A small encoder-decoder image transcriber, trained from scratch.
Model: 64-pixel images, encoder norm batchnorm.
Data: trained on analogue clock faces, 195000 training examples, 6.1 epochs.
Rows from block 6 of the image encoder of a small encoder-decoder image transcriber, named by matrix and row number. Rows with one number belong to one channel. Each number is 128 + 24 x the weight over its row's rms, rounded and kept within 0 to 255. All counts start at 0.
After each channel's rows are labels from the 100 images, of 14976, where the channel reaches its highest value: "patch colour" is the nearest of a few named colours to the mean colour under the peak. Only what is clearly more common there than usual is listed. The data: analogue clock faces. In brackets: how many of the 100, against the usual share in percent.
# convs0: first 3x3 conv, stride 2 (encoder.blocks.6.convs.0.weight, 320x160x3x3, each kernel summed), inputs 80-119
# convs1: second 3x3 conv (encoder.blocks.6.convs.1.weight, 320x320x3x3, transposed, each kernel summed), outputs 92-137

convs0.255 [ 98 136 117 112 136 109 103 183 150 127 154 131 134  76  99 147 145 146  73 114 155 168 139 159  89  91  98 130 139  90 134  84 115  58 141 105 143 142 111 107]
convs1.255 [175 118 138 165 144 120 127 122 121 120 110 121 101 150 123 128 116 136  84 142 111 124  85 145 151 131 125 183 157 127 108 150 160 129 135 168  98 142 136 146 125 111 142 136 100 138]
patch colour: black (32 vs 9.9)

convs0.88 [ 84 142 101 126 150 163 113 126 122 107 111 106 171 128 113 118 137 155 119 128 141 143 147 173 155 187  94 151 127 162 126 130 101 121  94 105 117 152  92 108]
convs1.88 [127 125 150 152 128 124 125 162 123 108 108  91 124 162 150  91 112 125 103 141 130  98 126 157 106 136 112 121 130  87 110  88 162 140 139 133 136 138 131 110 156  42  97  93 166 141]
patch colour: white (39 vs 9); black (30 vs 9.9)

convs0.194 [143 115  96 148 114 148 115 158 160 125 124 174 144 147 138 140 145 140 165 113 136 146 143 164 150 124 163 146 114 105 119 152 107  68  86  73 149 126 137 110]
convs1.194 [ 94 115 134 153 159 131 134 125 129 113 106  71 128 146 107 177 162 137 117 160 114 118 105 149 116 164 132 125 121 127 137 160 136 135 144 131 122 102 132 163 142 132  79 144  98 124]
patch colour: white (31 vs 9)

convs0.91 [130 135 152 125 133 118 153 150 115 111 106 119 106 153 121 135 141 144 134 107 151 110 163 146 128 109 105 113 139 151  89  98 148 121 128 113 108 128 114 110]
convs1.91 [143 143 147 147 151 138 130 152 150 106 124 128 138 147  98 107 104 118 107 109 119 135 123  67  85 122 155 133 122 113 120 126 151  80 109 122 142 161  98 148 135 167 110  84 122  81]
patch colour: white (39 vs 9)

convs0.297 [114 156 104 148 172 168 123 153 128  84 122 116 176 140 149 147 127 120 129 123 100 129 153 159 137 135 138  72  93 162  83 143 153 131  79  85 121 206 111 129]
convs1.297 [ 80 152 158 131 135 112 127 122 150 110 127  86 109 109 121  78  98 125 136 114 144 166 109 111 150 120 118 153 126 143 138 147 133 166 146 142 149 119 103 116 115  82 125  87 112 118]
patch colour: black (31 vs 9.9)

convs0.162 [ 72 117 109 146 104 158 101 163 189 141 125 125 145 145 106 147 136 149  92 107 139 101 132 132 110 152 136 115 145 112 140 138  99 144 109  74 131 160 106 174]
convs1.162 [155 114 167 143 153 119 133  60 141 145 100 133 116 165 131 160 151 110 140 119 125 164 145 151 141 124 145 146  94 106 142 112 111 138 109 183 121 103 180  93 105 134 108 106 139 135]
patch colour: pink (42 vs 20.9)

convs0.147 [142 173 150 122 108 105 159 141 122 130 133 128 135 106 100 128 149 130 110 108 140 147 104 103 137 141 146 115 125 129 106 125  69 107 134 155 115 168 130 113]
convs1.147 [117 133 100 171 115 103 114 180 149 115 133 135  86 114 144 133 158 138  99  84 113  98 143 112  77 138 135 103 127  78 131 122 116 117 151 143 130 127 127 111 153 118 117 164 132 146]
patch colour: white (25 vs 9)

convs0.276 [ 84 103 108 122  77 133 150 149 138 109 174 102 165  82 127 153 110 139  97 112  93 120 127 111 145 124 105 158 137 125 118 130 110 112 157 118 141 132  95  98]
convs1.276 [ 93 100 176 156 104  99  84 108 139 179 101 123 100 145 157 134 117 130 151 112 113 140  91 105 154 123 133 153 127 126 129 139 112 113 110 157 149 117 116 113 103 133 167 110 138 147]
patch colour: white (31 vs 9); black (31 vs 9.9)

convs0.235 [144 134 137 150 159 143  92  84  95 130  86 144 133 156  98 106 120 125 122 101 125 115 124 200 110 116 144 158 114 162 112 145  92 102 160 143 124 124 115  79]
convs1.235 [ 96  95 125 118 154 146 105 109 169 133 108 130 128 149 108 145 124 154 177 149 124  89 120 120 104  50 108 176 140  96 143 125 121 142 135 145 129 105  92 148  69 163 118 119 162 131]
patch colour: pink (42 vs 20.9)

convs0.212 [145 184 135 150  94 104 153 144 132 101 121 120 120 109 106 108 106 111 118  76 127 131 120 101 123 154 121  86 139 152 130 145 123 122 123 128 124 154 132 128]
convs1.212 [137 136 139 132 139 122 157 146 134 117 152 127  95 110  96 165 156 156 131 168 151 115 136 115 173 143 137 123 117 106 147  98 150 127 147 151 127  97 144 131 136 135  93 148 100 106]
patch colour: pink (44 vs 20.9)

convs0.158 [118 156 129 131 156 130  89 129 152 107 133 139 131 135  89 114 101 112 143 151  84  99 120 190 124  84 179 135 142 128 130  90 150 158 134 130 122 127 127  90]
convs1.158 [123 148 137 155 133 149 104 108 156 124 143  84 110 147 132 143 151 133 100 120 109 172 107 109 169 136  74 143  86 112 161 108 149 120 143 100 125 139 143 128 114 111  57 137 153 100]
patch colour: black (25 vs 9.9)

convs0.146 [148 148 126 120 142 131 117 148 173 147 107 112 102  95 125 136 133 149 147 103 127 126 131 114  94 123 122 120 158 157 143 113  98 116 106 132 144 130 114 130]
convs1.146 [127 132 131 149 139 151 114 160 100 147  69 137 140 103 155 140 170 141 159 128  82 143  90  94 131 122 153 106 132 108  77  94 105 152  96 130  89 162 180 155 149 140 163 133 113 109]
patch colour: black (25 vs 9.9)

convs0.254 [139 114 164 162 109 179  90  78 143 118 158 109 114 101 142 133 119 141 120 107 139 167 104 139 143 148 113  91 145 144 151 131 100 146  95 126 142 156 102 104]
convs1.254 [145 144 133  96 119 108 118  90 112 117  76 118  88 175 138 136 134 134 115 159 124 129 128 100 129 137 132 107  90 162 132 147 120 113 117 211 107 133  77 154 143 133 172 111 111 157]
patch colour: brown (50 vs 20.7)

convs0.76 [150 119 137 118 118 105 112  95 137 174 156 142 168 127 111 134 146 113  82 172 134 167  89 132 103 105 118 147 157 134 153 141 183 123 143 157 109  97 159  83]
convs1.76 [148 118 127 161 122 118 121  89 116 139 110  96 124 129 127 141 130 127 143 108 121 156 152 109 164 133  93 173 104 113 130 133 157 193 124 134 125 127 102 128 149 196 155 147 157 136]
patch colour: pink (48 vs 20.9); white (25 vs 9)

convs0.184 [163  96 137  90 113 125 169 141  90 133 122 109 157 146 174 144 160 112 139 169 155 119 143  72 133 130  92 140 119 104 142 107 107 122 132 139 157  96  64 137]
convs1.184 [121 141 137 100 114 115 133 120 160 122 114 133 138 145 158 129 144 154 107 125 106 147 112 100 135 159 153  94 139 132 126  84 102  89 139 134 104 129 128 180 149  88 123 143 171 163]
patch colour: black (35 vs 9.9)

convs0.141 [148 124 159 148 130 136  96 116 105 111 137 168 175 128 142 124 133 122  86  95 177 147 112 119 148 102 118 120 141 143 138 141 129  85 135 160 107 118 162 121]
convs1.141 [136 177 105  89 103  91 121 132  65 163 108 150 144 149 169 118 124 154 133 142 159 182 114 135 125 108 146 142 113 155 135  96 105 117 157 167 113  75 120  95 143 155  74 159 137 155]
patch colour: black (33 vs 9.9)

convs0.10 [142 109 136 106 140 136 155 145 160 142 144 143 127 114 147 138 136 124 132  87 154 141  89 114 120  91 122 118 127 124 133 109 124  94 123  98 113 142 108  75]
convs1.10 [130 152  87  99  94 145 163 142  82 147 130 133  96 147 149 149 124 151 146 119 158 168 151 141 101 129 129  76 135  86 158 169 147 120 111  77 128 110 138  99 110 168 134 143 103 119]
patch colour: pink (42 vs 20.9)

convs0.283 [135 110 136 143 129 141  77  98 148 141  91 118 101 137  91 107 156 124 141 143 109 130 116 105 159 163 157 143 142 139 143 123 152 122 157  92 107 114  80 126]
convs1.283 [123  94 129 166 132 137 118 171 139 161 127 135 108 150 151 102 102 122 131 129 129 146 133  83 114 112  63 129  95 142 151  97 145 132 121 116 151 151 133 144  92 144 111 140 131 133]
patch colour: white (31 vs 9)

convs0.207 [165 151 144 138 124 138 135 116 139 123 131 125 154 114 105 116 148 169 164 166 158 114 112 154 125  88  74 183 100 103 146 118 138 135  82 109  95 192 131  95]
convs1.207 [159 119 132 120 105 119 122  93 134 125 132  99 122 164 107 167 131  98 145 130 144 118 155 139 134 121 133 169 128 108  75 167 142 134 195 146 137 103 117 129 180 150  97 129 179 153]
patch colour: black (34 vs 9.9); white (30 vs 9)

convs0.32 [138 121  75 128 113 140 126 127 157 140 153 154 129 101  93 107 128  94 108 116 118 144 112 209 110  79 168 128 102 123  90 125 101  99 134  87 117 145 143 119]
convs1.32 [ 97 110 137 105 115 185 114 141 121 132 129 134  98  79 140 125 105 121  99  88 160 112 125 161 136 131 108 116 114 145  94 137 117 136 146 147 108 109 163 124 130 152 120 128 101 106]
patch colour: grey (60 vs 33.7)

convs0.239 [116 125 141 147 144 152 172 105 181  89  96 127 125 143 153 130 118 140 105  93 126 147 136 141 115 132 128 159  92 126 133 140 110 152  72 103 120 169  98 137]
convs1.239 [109 119 168 112 115 104 171  84 145 108 113 106 118 140 125 109 116 109 154  98 124 131  84 145  82 136 172  97 126 104 132 153  86 129 102 151 147 128 146 135 119 100 120 153 144 135]
patch colour: brown (56 vs 20.7)

convs0.48 [109 115 134 149 150  96 155 123 114 132 100  85 142 113 129 164 134 122 103  78 144 117 127  89 118 110 107 140 162  80 134 140 139 119 123 120 121  97 148 116]
convs1.48 [128 127 146 132  91 141 152 120 159 165 119  97 133 110 160 120  90 163  97 127  95 143 147 151 168 147 135 151 100 103 121 117 147 152 126 150 121 134 131 117 134  98 102 178 116 101]
patch colour: brown (49 vs 20.7)

convs0.97 [133 130 130 117  68 132 155 164  79 155 163 139 165 106 144 112 112  82 106 157 122 148 125 129 130 126 133 121 129 153 132 124 122 124 178 138 117 119 121 119]
convs1.97 [145 128 150 153 141 108 148 142 144 121 144 170  85 101 120 147 125 163 136 110 146 137  99 155 105 139 107 102 103 165 140 124  95  69 159 122 128 150 141 108 151 187 110 149 109 138]
patch colour: white (43 vs 9)

convs0.272 [131 160 136 159 150  81 139 133 109 126 150 131 156 109 120  86 101 172  81  95 107 162 149  91 119 181  88 170 133 137 149 138 113 145 181 134  68 141 107 155]
convs1.272 [184 126 137 127 102 161 125 143 121 113 149 110 103  85 102 163 163 126 125 103 136 134 145 151 178 153 107 127 130 122 122 102 110 170 159  89 154 100 155 141 135 144 124 137 149 147]
patch colour: white (25 vs 9)

convs0.151 [156 130 152 150 106 117 115 113 127 115 145  90 106 130 127 139  98 136 123 144 153 127  54 169 129 115 125 117 144 116 150 154 134 117 132 111 109 148 202  81]
convs1.151 [148 108 105 120 125 111 142 140  97 144 110 162 132 170  95 173 136 118 105 120 100 109  97 122 147 136 136 124 101 160 141 146 116 109 154 125 113 125 104 101 132 168 141 105 119 120]
patch colour: white (25 vs 9)

convs0.121 [129 106 102 140 115 173 137 135 113 103 124 122 144 136  85 135 122 119 122 127 108 148 137 153 139 103 135 135 159 149 158 146 178 140 130 150 147 151 191 110]
convs1.121 [149 129 122 160 139 104 144 148 117 128 155 110 163 125  64 134 116 144 110 130 118 168 143 146 130 125  90 140 110 132  93 111  99 119 171 129 145 107 159 150 112  61 144 109 136 102]
patch colour: grey (63 vs 33.7)

convs0.318 [122 128 101 156 112 147 129 122 138 156 147 104 130 116 156 136 106 104  92 112 103 130  91 149 166  91 157 107 137 149  86 143 122 119 179 127 127 133 114  94]
convs1.318 [124  94 106 119  92 146 161 136 170 124  95 149 144 166 106 108 128 112 130 135 132 131 107 133 186 126  94  86 133 143 161 123 116 164 127  87 118 145 131 105 109 128 117 124 120 151]
patch colour: white (33 vs 9)

convs0.271 [135  87 131 127 101  89  91 175  73 132 138 114 138 121 129 143 129 141 169 134 112 148 127  98 100 169 118 147 115 147  94 132 112 147 154 161 150 140 129 134]
convs1.271 [140 110 130 139 119 105  96 114 123 134 110 109 158 116 141 159 129 119 139 137 123 145  96 121 110  84  87  68 137 124 141 128 156  94 112 138 158 162 129 120 144 102  97 126 161 162]
patch colour: grey (64 vs 33.7)

convs0.59 [138 170 130 166 117  72 154  93 151 154 118 131 158 122 192 172 103 109 108 107 100 156 125 148 142 121 194 134 102 187 122  49 164 135 160 120 116 143 115 102]
convs1.59 [163 158 171  94  90 157  72 146 143 143 118 129 157 150 126 108  89 101 137 120 134 108  98 124 127 146 163 150 121 137 133 146 170 131 135 106 140 140 143 152 133 119 136 119  99 158]
patch colour: pink (47 vs 20.9)

convs0.20 [118 114 109 153 152 109 152 182 144 170 135 125 143 157  84 175 119 150 118 108 147 135 123 158 102 106 148 130 129 148 138 154 136 116 116 126 106 118 162 125]
convs1.20 [127 116 147 108 119 169 142 141  88 132 144 131 129 129  73 177 157 127 125 144 123 153  96 111 165 173 146 120 148  83 127 145 159  89 183 108 107  99 124 104 134 138  91 150 126 106]
patch colour: white (32 vs 9)

convs0.109 [147 154 112 157 113 142  92  64 123 140 124 139 143 119 147 150 148 152 169 135 140 139 114 113 101 119 132 121 112 152 106 117 118 120  87 174 158 109 136 143]
convs1.109 [127 123  96 122 143 188 141 132 128  95 155 115 166 162 147  99 101 119 121 129 149 183 106 116 159 118 152  96 136 117 173 117 141 142  98 145 128 149 149 149 109 129 155 172 115 174]
patch colour: white (25 vs 9)

convs0.256 [146 144 155 101 106  89 115 182 162 120 135 108 117 122 138 124 165 152 146 134 130 157  88 132 133 122 143 116 136 105 160 122 126  69 114 143 105 167 134 122]
convs1.256 [161 206 122 140 154 138 147 141 127 123 145 144 145  79 100 112 109 186 146 154 129 158 127 104 117 131 118 104 118 150  95 139 113 124 164 136 156 123 137 155 135 132  99 138 157 152]
patch colour: pink (47 vs 20.9)